config = dict(
    encoder_arch='vit',
    model="model that answers yes/no questions on an image's attributes",
    dataset='made-up road signs on poles',
    train_examples=245000,
    image_size=40,
    crop_scale_min=1,
    horizontal_flip=False,
    translate=0.12,
    rotation_deg=5,
    questions_per_image=8,
    encoder_norm='layernorm',
    encoder_norm_position='post',
    encoder_activation='gelu',
    encoder_mlp_ratio=6,
    encoder_head_dim=32,
    encoder_fused_qkv=False,
    encoder_bias='all',
    encoder_qk_norm=False,
    encoder_parallel_block=False,
    encoder_dropout=0.1,
    encoder_inner_norm=False,
    encoder_moe='soft',
    encoder_num_experts=16,
    encoder_moe_every=2,
    encoder_expert_mlp_ratio=2,
    encoder_slots_per_expert=2,
    encoder_shared_expert=False,
    encoder_patch_size=[4, 4],
    encoder_conv_stem=True,
    encoder_layers=6,
    encoder_width=256,
    encoder_positions='learned',
    fusion='prefix',
    fusion_encoder_width=320,
    fusion_encoder_layers=6,
    fusion_encoder_norm='rmsnorm',
    fusion_encoder_norm_position='pre',
    fusion_encoder_activation='swiglu',
    fusion_encoder_mlp_ratio=2,
    fusion_encoder_head_dim=32,
    fusion_encoder_fused_qkv=True,
    fusion_encoder_bias='none',
    fusion_encoder_qk_norm=True,
    fusion_encoder_layer_scale_init=0.1,
    fusion_encoder_parallel_block=False,
    fusion_encoder_inner_norm=False,
    fusion_encoder_positions='rope',
    fusion_encoder_connector='mlp',
    residual_init='scaled_by_depth',
    optimizer='soap',
    beta2=0.95,
    lr=0.0019,
    beta1=0.95,
    shampoo_beta=0.95,
    eps=1e-08,
    precondition_frequency=25,
    max_precond_dim=1024,
    one_sided=False,
    adamw_lr_other_params=0.0018,
    grad_clip=1.0,
    steps=11000,
    batch_size=192,
    epochs=8.6,
    lr_schedule='cosine',
    final_lr_fraction=0.05,
    warmup_steps=1100,
    weight_decay=0.2,
    adamw_weight_decay_other_params=0,
)
Rows from block 3 of the image encoder of a small model that answers yes/no questions on an image's attributes, named by matrix and row number. Rows with one number within an expert belong to one neuron, the router's apart. Each number is 128 + 32 x the weight over its row's rms, rounded and kept within 0 to 255. All counts start at 0. Numbers have three digits each.
Before each expert's rows are labels from the 100 images, of 14976, where the router gives the expert most weight on average: "top examples" is what is common among them; "patch colour" is the nearest of a few named colours to the mean colour under the peak. Only what is clearly more common there than usual is listed. The data: made-up road signs on poles. In brackets: how many of the 100, against the usual share in percent.
# router: slot weights (encoder.blocks.3.mlp.router.weight, 32x256, trained with AdamW), inputs 0-85
# up: expert up (encoder.blocks.3.mlp.up, 16x512x256), inputs 0-85
# down: expert down (encoder.blocks.3.mlp.down, 16x256x512, transposed), outputs 0-85

# expert 14
top examples: yellow face (61 vs 8.4); hexagon sign (45 vs 19.5); black rim (28 vs 8.3)
patch colour: black (32 vs 12.6)
router.28:111165122154091118182102121133147151111127160185154146104133202156093123101089113135120097078152096082145086111172094101095123096090193116174148142147199133154060146124156124158146189157141128136147182149121177108151182117120192129127177057155137132201101143
router.29:195190095138076100153162132129140106080093109158102122060067095128136104089187118156157149101193119085129144158159154105107179138128104135150042168087215088168109090103134157161151169113126117193136155155074106131135135125162144107126143104139101132099151126
up.0:123146099110119133108116078179153173164220105161116123172135168120092152095132168160155116147147094238174138167060145124170139091137078066126133109091171150163131105174106098139097154159092117111129092155164063074101083167112180089134089132142130143139142167
down.0:168117154140149112157172098176147086152031156103130180147129136154171119155142142109098097120143142091160173072145085092161143135108169145116139142170156117133080166038057088123148144127074099099148132133095165161191146128119082127138166102124171152135123086
up.1:183082181142125134088110090084122166143184179138113186167180126173074177100144206096122162096106155082101117117089059085176065096163122144094118112099071060117122146172073149170143135145136128113124133087140131225235108092155134156188103096153078148101126141
down.1:135102171134181134105159111154164137109122107084111118114078142146176077077107141127135138184154127158140170174187130132117112151088128129116108133147119107099112137070170124118120109095184139161103130130121139087024086148171124115145115077125131160152144146
up.2:143112124144164125122167153130138124134143157137111189138136097139116122139094088142098064120093174159103113125120130066119074141104128151117045153129087112116148105145077071105188189181164134111125157122145125120185122097113113102153114083113139156098127079
down.2:194154171139170166160109121079091138176108116122103118109145095127086095120105180160097132181141125104137088102125163150161140093130125155102116157180184112119140135147152090152156142089136159142138171091129111233048089135077119121086144118153093097100117143
up.3:152085118127110123114078157128153110118082156126141132117130165111079112140106074105144108144112133154128127134208078112203118104151133096043112153107170104104136094158071141146141112134085110109162141105139125069087063133187170178145153142102142165120127055
down.3:124146090072137154143082178150120138153103145134188144136116099097133111100127150063120145104103139132082079185073126082137184209147080119082128123076156142160130126114154133097121120092181178159130119130159136120191126123109124065142113123102088150128132164
up.4:162124184123167098127108109137127097095144135159095097102082124125077087186107111090108115083127122131082118145129197139171142140153111165113062134122063145067078124071152140153126124119151129121124132149131158109103080133127072149103168112144075145149097170
down.4:165132066146055086119112156122086154203107118078086105125143136126148103125171096128115081176144082149136126133111125098129157146131161140105164109101195123185163087117113144106109160114146144114114131064104055158116158136171164095171176116152130115153095106
up.5:182123163194071121108158205185162131079110089088126139098087107124076060095151191126131127112081146120185113169145102130087160146128114138098051111171101076141160127089209111095089123064090129127125073108125127173165129118117147053121120086130095112155140075
down.5:131171165103155123164126061101140136086120137120100116170192156091160123141182098121110164200171119102104163098155116111133132092053171076195198099073157106090118143133086121117139154194157124122127169150126087120062115159209060118146102105139068090117152158
up.6:149119165108157107188107091166096134179154191100105096137180140115131102161185089101105122150140113115062157086140102056160150131121154109137090130098162130103183038089106090119125145137040161113094129123149089086103132138152088144131159191200083103123167078
down.6:123081116143131167075097159132118127117124113086087108118115124179078135129166160130119086110142151155161093179117175144128139095134138105071077129117081147146116157077122132103125097154112122117181077157106146178160176100122155067160136047104092153089125143
up.7:103136124086103134126135118133136134111099058141158083114124131092185067115117100185096100089156184089149009167108077169090210188121103120196156132069082137122156216193130130125101120169144132219120105108102157153110161154109136116080141149067135094110133097
down.7:169155102065157158129103118176138107117163170104139110129154136129117146193142065120125135171118112128141134136150117109074126134116127135190098159151068155101042140183156129116081107110128140103087195092090154046192089124159027127115167139188135145209077114
up.8:127140154097133086155115144129135158137116137157135044135095120134069082126083128097117118056109060163108213115133170142096182122085111118156061145144126152071107110129180134141100176133079151106110135223154137138065100116127043124110162134150163113140104135
down.8:124114104128152142105153118135161154116078088184117171116196134138140207134143135098135117122121066172147074191191141128138104158185153143133155127120123201161119153078126174161127107129210139148111114033138133114121148141112177089113090113156068103098142149
up.9:111082141136101113127121114106197071155158191081086128097108155128147132131143086106128150055079088166152183132115131089067184081066145135132141135119133061086103147163068154156106109160055127123152183164134104159201135162128178135149157103075128127095144129
down.9:132113092127146129147129121150155166059116107182097159118123123234128130129144118154148132193154112087124105073090110099090140151103078088063130130136137139079194124145177138165111156138205163076128150161088196142140121189159081141161131173137176151196109076
up.10:125144141165123106128121170157104156105156126162092149122123099094091063136138238063109096117129111050197138120115117181099153195181113112133139128106118139125135145211107143122109141157122131079160154125136082170192129122137138124157062104133089082121111094
down.10:143163133094139127105125130020139163180123165157138155162156137121099141090177081132111087113169144179113078181145130144074145152103143157189092101114104085117076157116151154121142121069127134123115158154103090115172140118169061107146152092118122193159141134
up.11:114158083080102132130094131134150139109147124164062094130114112173084152116144156150139121134170154126135187166125148107125210054124166115138161123170153175135149068088140139191126133119113130088137125126146089136222073095105174179186119088151170095109131136
down.11:148083144146169163115181134139122186151141105166104057081115152104093052112147151134067116108092137138133133156183124134109116117147117137125163157100064131113167122118111082173136142162069070137119149125099097232167128118134032122130111129114072140148121137
up.12:140104126143127159083127097134076076216085142154166108177104121161142069144156182148128139193141098142126136191100159158116196177117096104132174130122046134080149171127142148121159097099186094138142117063170000088131118132134111110078109149103124139123131117
down.12:078077133130068127111136154166102216139154154130112159109117146113113167174173155049167121125116109184152125160168043195140106073155108124159133161077088118225118177112141133155123111128135131198099085132148107144107098100082140190094133118109122150151098114
up.13:155138109064131162144136113084094134183136111114136113106139114169073116174126109130119128089108106095099107156105113108112133129169137108156108087135123105161124113137099110162134137133124154113132044198130112129156178126105106141128129164097094136096163174
down.13:155132125201169127119133127115169191095203173161093113142113119143160176124147148168094172169092121108083119212138147102146088054113124111108141161195151109117110095111093172151096146122117127107147177131146125126052144115075160119150142130082103141137180111
up.14:125100076148081120143114202151139124130110078154196095109116095160129107146028142144123109162089190163144204068117116147146125162079114155123109154145106134150094140190114181162161096114111081124095120134147123174050150169109089149155118180123138151109138109
down.14:161110144148137110184122097148132119173203168092159154098138147088186145117167092137159149161139172095138128156145105047098107130103141134123097132107140095157147116065154087070101179166110121122076113110102109126198077125181126090143089098154130134144130124
up.15:138092176236120150102117101114105127138107144156132121133130102081114168115066144079132138088119106041138108162122070129144122139118149118107182124153182156127077178134170157122172081081150154132150169142140093063145159114190103155103141116162076110120090157
down.15:166134065050115088101118082212155064115103102133129138108087125077109067150109156115162146070132107192152156099096139120149144123134117095129122136123112070081131146171156106113116110140122090140121105179112116109149117138104124099085070159186181173146201130

# expert 1
top examples: orange rim (87 vs 7.8); square sign (53 vs 20.4)
patch colour: brown (62 vs 31.7)
router.2:150084094154175136142160085134183093165142175098160125116159132185146132126145134178088131128123161131111110105179159140120143177119124112150098135089144168116133101159107147110103146163140109127140115154119160172141148142115121149088090158189128129157111124
router.3:092141087132124116085087160100117063084101046144095107121124141129110082135156106136122098077156146101102121136135163110115141152150132167120093127075165125140216135107077088156135189099098075181128148178129148133114131126131152097088197091135125121110136145
up.0:149077131085149134090087153156135096077127144127163110162158195178140112158076134128089134141100108176110156112119164104114144121140154143152033149116122199209038088114122151130170069124197153106092059087100141131109116143122095131159061138144097109141153144
down.0:113151111101105120143162117097153100131131137164101158111165077121147179109230142102109124148128170076105120138052170121137120102118123147095121128090117153106219099176137167114183145127148129109171163120115152179091116050138119110144163102074112080117148106
up.1:133059126114161127126107051113126049188141158110106096189094133136103125145112199115090133138138178083198181132088152132176151107115095095123110165157202149110070078114145102115118115142164137120188111153110152134181136096136125148122115173146072175084144135
down.1:143171154134103147146171154173126132076135124067102128101105095133156087126156101084144143093156126099158107168162129168138131134118123153126183089146054088135176149174212145148132119134191139111095161083154170041011080148126181106116112121158126129129169139
up.2:179115131075122089097140126152161130084147160138114176152152143124082083170053084100153144125136089146166107101135168108115143126140119172116146129152076097128141141170110093087215155127103104139086128110138157115053067109149121072139150104180152171103101104
down.2:178189154114083143140126094124123154061106139102137090103132167086078164124151051116095115180133121101127188132089109135145131160125162119064122094163118090155117162132152152135139101118067066087079112118115103056183157145119161166152159129079139138103105117
up.3:158151161145110102109099120040138138114121118096079180224172165071117107120087109138088085118116164150094163107127128054121065164162149142124094154082081132124124172121145179169128156139088119181133125145148150145058046127163083217098129086094149112121173106
down.3:101142099066095128113119080108061103107162174159151068096087091168136136140132116144175165169122135102110094109186110167159137203144115139054112123154125096141158094144070111139103078126100112122106106133128109138186119084050125073094086144131073105093120100
up.4:158127127094103112161164111131105160131151158137172117109119193092093134144089109174163133070106153118157102129165156107115206106115178095135131141095083147113133210069127098158137151094096115121102167095123119163072156126109120046155138196111102126142080122
down.4:120149134146143133099114132154137109099079141077065152121138153099194143109174100122185110122118090187109116139000113169096040100158105159138134127172128110151052119166131114108159110148117146172098093102155182122209103162145116173086130087131152145162075220
up.5:107093114164137062123148089118160050169107138109103163097190140165148153162185168147108150134143087207108101086114087163122180121099111125066202126158102095073114113144190120167037104153110103159173125062157078097133131129091147118122072141105118136093103129
down.5:115101155094063127183150177166114217146128103207111171205099054121115118105105140097197109101127140091121199123175185096117087117136105151090109143142128140181148156164117138114140090117180082164131146168079123185104124128135147115170144052102119112151186085
up.6:151110139113155117088165145080171143072139141136181125086100165167090154131153071124090122154110070183138167088122179114127123201135130148083204105117065018135148117075179157155143147163165152124178055133109099081145115181201116175157146102091134123155174101
down.6:141099104076144110153102173165141147099094135155131106146152121132066141122154205085145138150074092126099140150130060185161123073097120105207164127173124108140142084145144124107174187139130094094124163190153181119113147141143132180072147091064164159097090137
up.7:137097176112114098097149172065068085162170127130089100168123136097143114144142110124159091101113074186134070149078159077128141099116133171233112140156138177110120088071112112158184049118132108104155126074150175109132130109126166155176097157044129127112138139
down.7:162198056099113126034156106148161154095176140126106097107121100151094143121192118125168088190145125078174136103127144163166074102196106080147168114101136092168077199150094158107153144108093073190115120147137079137126168179158200105156151130150123088163083119
up.8:119100148079088096134082165152182114140096135111109187088091169060118147127120111113165152086081073094104116176174067159119130111101110148076154160103157148119193146152169143166166099103190139100169135127170142106159126128207128094150138145142086122136180146
down.8:157111124117141155149137102108128152109134173127115157183187119158132145102141153140163132056139193142121200098142139110173122096182158140096211111134118134117067137105121097178104186122088109138167127166089139181184192137101135126117142101088148150085090083
up.9:137148122129149083135178144108151087125092108143147069089106209089114166143162095112143147147112100099115140109153163172134128152086141062107047120137154162180023127158100162175156140106086152111098122160105083107080143138180144143098114095113124113142125152
down.9:070130140125095104110143073119144064148154089167129130204149089105144151138123160136082133163135113116123115212067087139176076100119149119108129145106150084141198032115114152076150055103168115140120095112148171137126094108145118150140143208145155127125177164
up.10:085049121142139148151163119127123127103117127121139102171086118170172085125141121137046160120149149143100128135146109114126102094122105150077194126186173100106158184100070165137091141188133128113144176192120152085175144144101093108098110119160134161113188094
down.10:181115114166184124149093173076160164162156068112130092099117132082123104156106156101187108126138138198142115081082163074058126216161161146171139143126141114090101102176135105081168170148161132123109141106085184109103112167140181156144112122098146113113071133
up.11:154146141116065102121122170038082148076115152122123123130142102125138135100184160109155111134104143128148052116121149116139119128146143121151116120117138148116196101111042109125172139176095182179135112135084142136179088098108122149125114118168192131129154156
down.11:151148109082122105118156134039144121135214138135159122095098163148107102136099114185109111125137188165115146166182204165116157131173082139155081125088077121200065114060162146117161084155139124172120170115163061184095177161161171113172102174080136149149077110
up.12:107155097096078148123170140151104159169137123127089139158173154181138133139139105151137104082170172154141138110107126142123134127112197106136126093151136124127085177094116100140121179153065148165083117102151137114135118160183141191099179113102088159133098063
down.12:122128133179124142095118193134141106159139143151135075124131152080097146111051160103119134203117165128125115111120071167115112190135079100123158118088101189132189091172107092138129090108175111155101136105137114151150135118158102166134067175179149122132098154
up.13:167119118111110117145113142114183186083100173149097185103116192162156117109184138137120127097104144116068180156132152142094118125123082106181138126156118113164166101134072105113170170187125135138174161099111144130034170111149055111114177157196165117164124196
down.13:136094156118164147149124073089097056156134096096144143164089147138164165099010111145130154106120183143126020062142191167125105130170143107097116145081084143145089102164103129131113151119125141179138114173127133124154144163054121110140118140090135096156066110
up.14:117145129102092153096119080105137128094125104141136117080165146061073110144224169137182151135123116143127015117169116142153132082129155102102238152115149093127061151066108139129129142149209099176190139163137121160124125126139112153126136067135101131103152085
down.14:111130168126087150137118177141102097030088131151111110147109096185140114181109136061148157210110127202066195164134145063161076122114138165137132119160183093122118138188174146126137134149131183122102124073129184106074140109145132146102104069127136122089136131
up.15:138081066179124172136130115096179092114138121103163132140137131141113115148168135127131115156074177175113186156140148122151055119107143152098179134073131105150128139121200123106130130246148104096150132132148102062140211130088156171183105152111123091153092109
down.15:090136135104146120078152108144070153073143147128141158102132112146050153131101192083102161189127095113177138098109130165154106215086167128088190086142148105168159120059158086120134108099140152051097163092135154145062116120119162121102110125141203137079172142

# expert 10
top examples: square sign (57 vs 20.4); black face (36 vs 8.7); orange rim (27 vs 7.8)
patch colour: black (31 vs 12.6)
router.20:119160126166109118163125130100139074142079074164139115083085111116194087104141074171103131099162169071099108052151093136080147128146115086123090100159157135139156108150150117134101191123068110142155118172084171139158185177081129100071136121101107142162100170
router.21:152151080062104094190164126105137111088154061124164156079112139123119133094126129155107126135199105087118095088116158163121129169127153116163113150144199137149144145109100114133098221158106175104112144197075097160115158141078113050082179132232095145087079159
up.0:156163195084106139141168106125150095071147169107095128098148109066115138126143079089137101148131113159070116153165179096100154121144124130135150149126088198118141144096167129174104115119135103125104112144160142115127056159142087130157093127149156124113130109
down.0:157068100138138128155121139187131113178048100085104130165185149157242105165098149170096096134175110185140085084069070160133188186120125156119106110137081088141187126157141113156101101197165169107117106061129043119159106116107131179105177150133117107154136177
up.1:118169153097118114185157113157139061033147140097160116097136087116090113154112157083133087130121158110096188142140125131159190098108146141154169055160100136111192135049100127152110105143120079124091125175096235098135162156061121186089169153116149126115192108
down.1:177148166112170089114161177120181144202142131122141156119129097089100191148087105130129109147127086151138101106085100077147097160066116138084138109121192153105113109208111108113095104066152095144099134095179126173132093174153137119119097146182103109131127114
up.2:131120129165122099102151251180153112087112157117102127170123104060097131154141128159156200149166171159126212136093162130159110141195108211065149105110199122123141178027147142110119104146102127099128148125101163114128125104163157115084150095144105139138097109
down.2:150142103053140136149116075070093104149141071120081136094147135094136132123074097061132175121104150097170140124099155132127123098110090132153154118206169183126101042138097084155163129119130105117128066142116168089115135190117139168140091158155184123110147124
up.3:133181122147131105112103133185169132109155116106129122111109146150107079142128078120128113176138085142176107120149136161092111124118097149156118128137110112135197114101089117128127193163200075121112089149103180191142110038139172137117158117140131106116131134
down.3:122107143117130162132131151078080147144138118136139130118162109146145103132113170101149127137093114104022189146136131069127136115127155124082144156100195131124106120171136143209101170154098123077199203156124112133137094145063094149105065123191164121136091080
up.4:109144113071095125107127108093129150090118133145150111144122121089176092085102134083117105172125165159157080151127134195127133173134112154110162080142142088145157125179255097048129132106099159151106053098096196122163172098047159171125129114128108126150149147
down.4:160153160196193100099117165159068183151162149106093138129102108093112142082152082124161121109151158159073167068147163074159154095123125090097147125099145169090171127110079139161166100113187081170128184102159085062155113139132089110146115089134162171132099131
up.5:117115167092143169104104125095181152080129175224150061224130124093097134148206137119149086144050139143115125099159172093145166147127158162146191131185120085164107100140103064121081136180110134083117119116130140116117081160119096101139154194086097182126134141
down.5:131104090178158124116132118125114138204066201112120135123154155162147126090059130131122113116148089072117154133149117122146135119143122107190111114120159217109112143126093146111184131101092132122116078103133132181125183109189144142086131072140102153121129106
up.6:102133159031160157132135161073133126199130138141105190162137096130135078101160115111143153119136140153150133220130091107142121150146130110135101135126099141090122102111145063103116151146156112146077095142110150073151060146186119073177108084133115154125101128
down.6:161117071171113102123126122092090157123086134095152145111172176133135115105103146120064117124156146075134126071117110180175158084137129163127133203119120182111128159085104126128133126099079141161136165127151101167089152135053100159150142119112105092123123175
up.7:156097113119094130151095105189082198147113184163070129163136104118078153134137103148133112112146132148146135214098101178149169203102142126147102102160141102146144123159147115151109127071078177158130124101127161129079118135134073167174152160086115159144148144
down.7:166179103113113112122096185117135104155143089128142074090148191164216162126135078159132117107116086126137139076163150128104086073150174105169115119122084197142156165104093142128127169111134153132150097120169136102092137057128203118116201093099098104114132139
up.8:097119135192103119159098077172147147142123123132089122182181117194121158076105149158110125178097116138136172191100183139121176116097102115187122105145128117150062118099151146139162073115180137130147138078164131103116132075145103087166091063157145139104133176
down.8:155101130065165108104166181145134082148147143121124169109095136143140130124153113031134157145135122118123176112087192138092088065145151088130110182129083089153136250147187122129159106150174129131175122111102110184126139162114175102127072179131092120104095128
up.9:107080087106076113103111160221150097117112143110125068187128115045159069094076183119066118141094179130078116174150106097137142173099094106141180137109127121096100107103129131145134121149098125140096126146197128141120064108170122143139126109110106164117162195
down.9:109145158076158136198141068065090134139129161138096191087169068116246143127084113080150150168066133179141154157107128160161107085198153157120099055164117192155152199131167115119123158128154126112174141136142138176173115151161121124096093153111119106130169107
up.10:158125115108081126098160148111128124085187094133165112166121172129161172095138153107155125190134118148097143078185081126121174136129154159067155148127155139169084156097116174105153101132122151064170075114155136152173202127139149087105136117158108096127201153
down.10:130146136136137143098131145162128141189166130138119135125098122115101062167107133127056121090162173134158208092121157114177180109144093113099164134160120120105118120118140131092086059071049169140143120124126156126089118101180108150134109127085182141153116137
up.11:124166076132176149152160120121107142183129187192178110133154092140068094118141116127105124103124138106144139179204098093128125139089136098130165131152048113024106096123109102161190149124172145154123134108124118204168171092155121093124099153172093136087162168
down.11:158128121080167118109101139104103122121065186122153126090084138071098224089180159193139147121146108120104111110093157193111117120159170118115056155091131126155137117130134120146124108112116134145138151115141094117169131077134169134193133106121067183113106104
up.12:092153109091174077134123068083159196164133175100118184131084148104146104142092194073083156100109089077132105153146136123116122076117141153119045155157114186119134092200096071118171123076104137147052109137152067092100127115103122115121143137131158084142099158
down.12:158066117177132180151169130155078058147142133150109125186134112155093204108114064108087112133117149078103080083092177159148155119126197108134109173081106108169150166060145140115126140170136121138147113130070096171114115114017170135155132135091110085133115154
up.13:159121137193174146158115119119143134135191059141138104165096165161137134137090149119157159135117121172130067132099119134118047110130144123128150165108212152176235208100146134098103117115142064049123136104132150154159126126154135132144102129102145101136144088
down.13:156152130081135121126178157143146153138128134149094168174188075119124135131123110105113162132128121122166207115121163098160184132110092133157118134192117127144058098150134082173109161128123141163130114134161110111093107178109116125097112150075105152097145156
up.14:127092117107096098099103129166163162085151149128176102114141133174120039150128145107111114126150113133117146187092211055109128103126126178158169102087154088167173103097101156154147118142058110137075154100156169079148131123164129151121107112112147139150129141
down.14:121162165153146151150088105052162110158116114136083199112096108123172224106130146105121143126145089136155167094057147170074140095132100060159129086165101211161101176139116111145126131132155169098130081090060129158088126147140132127123108147137131123153094095
up.15:101094093159126151127165141170174174124141121117179118128178140069050120124184191181069119201102101134098146101129162151104143162127155091145090107167194148144053161110130095167121086111181117169159132137143179128066100128098126080119116133121112095108115157
down.15:125117138161103151128096168118108142123107144126064054077115120182215157139112108112129104065089107143124048170112076071200139118139105168185124173132079128150146101134091117145180127155130150113128122143111162148152117142114111107098134044107118140117193113

# expert 8
top examples: white face (35 vs 8.3); grey face (26 vs 8.2)
patch colour: grey (75 vs 32.4)
router.16:046106117149113078157093157105099151152113127136110138083075147149148091042161071140131101086167120129109080183169126108087165102076077145142050158128178144141134175105180148148098177147141099183166125168048136171159116135131143100121210117136082094104154120
router.17:086175122158109081138117059136150111134113128174173141133081144171161053138105125148150127135154107077144112140175112086127142139131226088126163120130163172107096122062092116123136151083094121139118174155114195181175144154169132084113136127194152105103114130
up.0:108160133166117146150128100177127202151057121101090192135171128086104070108112145138142126162122069109154129147159084028092198069178145165133199100103099179078116129090118121121136145111157084070136141151150111121166067071119161071115146195138118078150136138
down.0:159156064136084100104184169129147177134116122051074156104132160063205087135115169138131135131114130165141102092123123089127159128136123163159150118119164143136149150060138082130153202160106156161085204142100182127130175126155136090152113204178175157087081158
up.1:140150112092140135142125157121088135215211153176105113081151092207109084112112141140124115085154092136138088184130141143112155096105159119145135154102105123073087134083126118120112151102126108131129119098144170142123149105099157155130098133130140138103167118
down.1:155127108029134156114167074171078119142116111137131138150100112069096146117094180161135191101167164082131186134113162095123098173162109119140122154063156034062142087092125151121178144055128139087092148113117095163138089164135124101103116135115086119085147163
up.2:133069156094172187141143061140131123161092124124172058125145168141163174140147147125112135136180124107087123136120153165161094112111115131128111126122173091151119158174119117140150071073075142147124129114077090095183173102165081099150102073053147141112182143
down.2:139193087111187147139132152112121086093074154169167168122049115108095126133097133078138129190124126110126103145167191202119098134138144155224113102102120121156187159150152113092081150090185092125160092118104118160070150172082117122088097147082146155107137096
up.3:132123087078102111121089166140145139153088150089121091130154135161172127157201056171129154140109143106109092131203129106122170166175165084126092117046113173144126082127172200086100189127215125089138185140133113180191121145125088098128120150116130095105139093
down.3:131082132131135145176121084173077168083091149162160119145135194169120129153074194176118124074158089116081101130126157185102103090117158120161142097127131170145142082172193090182099111154114108131101153114155122139129111132164144094137160135162087156145139137
up.4:134134147142206070116126168090108162145157136166105124067130100144107176083140190089117100124138129107030212126059172120146062159084097076151065154164167087145127115221119104118148134165102166161147103148146141138113199134122116107182109122087103122076127133
down.4:126080067129114094088111168090147117009147096117113132137127120158090202121138067142122131148113192143062038156146125127123176197168125149141120070070101147106132166136081107109103129053095126125145167148143114144184139135170113124138142055103144120150142108
up.5:167079152104110121122151099134152180161164151197163144036122101130155116138115087112117184083122162162196108092152096140109110176145114149108171128213120207072167104145083122137149046210168077097127096116104183096160088107148108154131178091125170154144118079
down.5:118111100107145131129128140151105096111114121153096121144057132113117138153118211119191090198086115051129146099097122068171141144177132131194135108132128073119227205120211141161116065089148142123138173131168149117118136115084199131151102117103175140135126157
up.6:096083087071143188094144104161094122129125155148128129093130137128158135122117220116097165194171152111150116137074117124126104175089130128153080104127118188122110131171110158124167161151156159043140138104185041116062115136129092189148102218093136189150132176
down.6:138147115162182098121149143114140132108089136107186115039155115152141140131138083161122122110127063118110171118122145145052103153072106178119178165117073121138070135157093163042122086138140108187138107126135201147115170076123166172123167106075113139096144104
up.7:159176147152146180062116135133083117185130120148147154092142177092084121134059140132180153099048165159177128111095201147132083135104131130127143136089083097164132105130151118102203094232160137144091122071110072105108081089086081145137152101105155157151120168
down.7:098110141112097150189150129151121229047081172137077076099134101193178107141166070139121125094153146101109143087089121092157177151159081104113143111123142153106141181149106208095151146090079142171104118227131111144123131155147145201164130146121128116113126111
up.8:132156108082163132141131147086109217104109160110055148181110124202167084124140136094196121150103112108158214123090086130163129100126127131109134112143163111150154132106169174121119142134102124118081140059140122122109062127119092116160137099088085115128150127
down.8:194119168147117140153099150137147102174148100130169174113107135135148139112092127143108173134208205130119117157111113178109120123078136155107112121111165107089136108132172083173189121163057093095128103138126102065081206121109148166180132140134084123142118074
up.9:121068032204086113090117181164086115129099179167079161160134190086152120127171154161174102116133107115105049143155136107118138147135123103098149135066156118103197159177166116104120109190101137157090122154152095109166113089110185141099106097103119137157116175
down.9:115084118182132122184120136113078086087083131117110154120172151188143112105130062158120138116115155122140114185102127171152127074093106124159138117133072147143073116025135138171160113151104134095126099181115219108042143190147105151135131146092125155120111178
up.10:048107070116121191100093167120165125066037130115149129195166122157146085136146125187190191172128094169157197155145151146091148088106167162097094116240122097162121111184090140125071075117100151187105089154104139065205098126071148140133172181077147124109118164
down.10:159115178137157128135086080118165067096120135133146137134155131173094088111166116137055124131114198074122073134181123153154077095145107147109165105084181136111057167152129122107073185185172090142192131155144118166141149099175109034176121139171142145137191132
up.11:129101084211123135169090122150103094162160158094194092129101135156068069118141147110157102145127104174118186103125155131152086095134130111116107152145143144145114115169114116113104127125146082051172122116098142101149137072160122090125098104136090087143175116
down.11:145080123167188122135116107107124060131112155160104193128109107128155165162076079092125151226145136147128203145082142130126092011091165081133088115066098082125110139144206071108111124130104125176130136072104106059083123129100115132137147162091171157087123129
up.12:160125177133075150125159116153147136197095135117093105108111112127200138126091111187168093129136170112107025147121087149110111133106100117127105155109129149108138173137091126137098123090183128130165135116116109097095153116178113100117115114068093100083165120
down.12:093132078172139121168131141152149106080088182111173113133115126150151100121144146163144138129133083150097123106125148135124171177058139111154174129121116097068081114094174100117036103138161117083122112115123096136170074149172120128097116151144145195137107116
up.13:076145103176131144183142112124105205169165150084114119071130133141102073100042120157099134158122154134157121159086183169173132185131102170108138151124165152153095057135087135085063103182151147091069095131165112118109117152186120121156126176084188146160148097
down.13:120110166103151114086136145097181154117145082152141111110109154128120225147171129111128105163156113164073180076130121141148153116119111152170129125140142150116107125118167159109082121102122137150112183134162109196145125097134153115105175092143112144163146103
up.14:188136151117111141108110164078109159171156135097138188101130099175177074101164127200162143174070138165130175111158173141157152121142156149127137121121142105112200141099136107159125095145182124157179137155115174160175181142131136137111157130126135118122145087
down.14:110131130109175147114155095191099095105157133147120070120102090081099108114071161156101114140149130086110067147097088096135065144108167121124160109128125128138150134199134125119091145157165111108151180148131100136100094099154096102144145152127140142094102182
up.15:132181113104146167085135147180122121138177125185113114119131113186072100128184140123110157120123064111169171134107129129126096081168169140140117147155104093114083130097170172093098146106082116118086122120113077107139138095172090101182070089136106124124075167
down.15:203092166123064137087108112159178126123103151139148095110105122172117100119157075169166138167168192109193189127086108112114141208143150127115123145121064139117139115186135099129119192087084119108145106101116151164082118148069127056107151148104087195126164083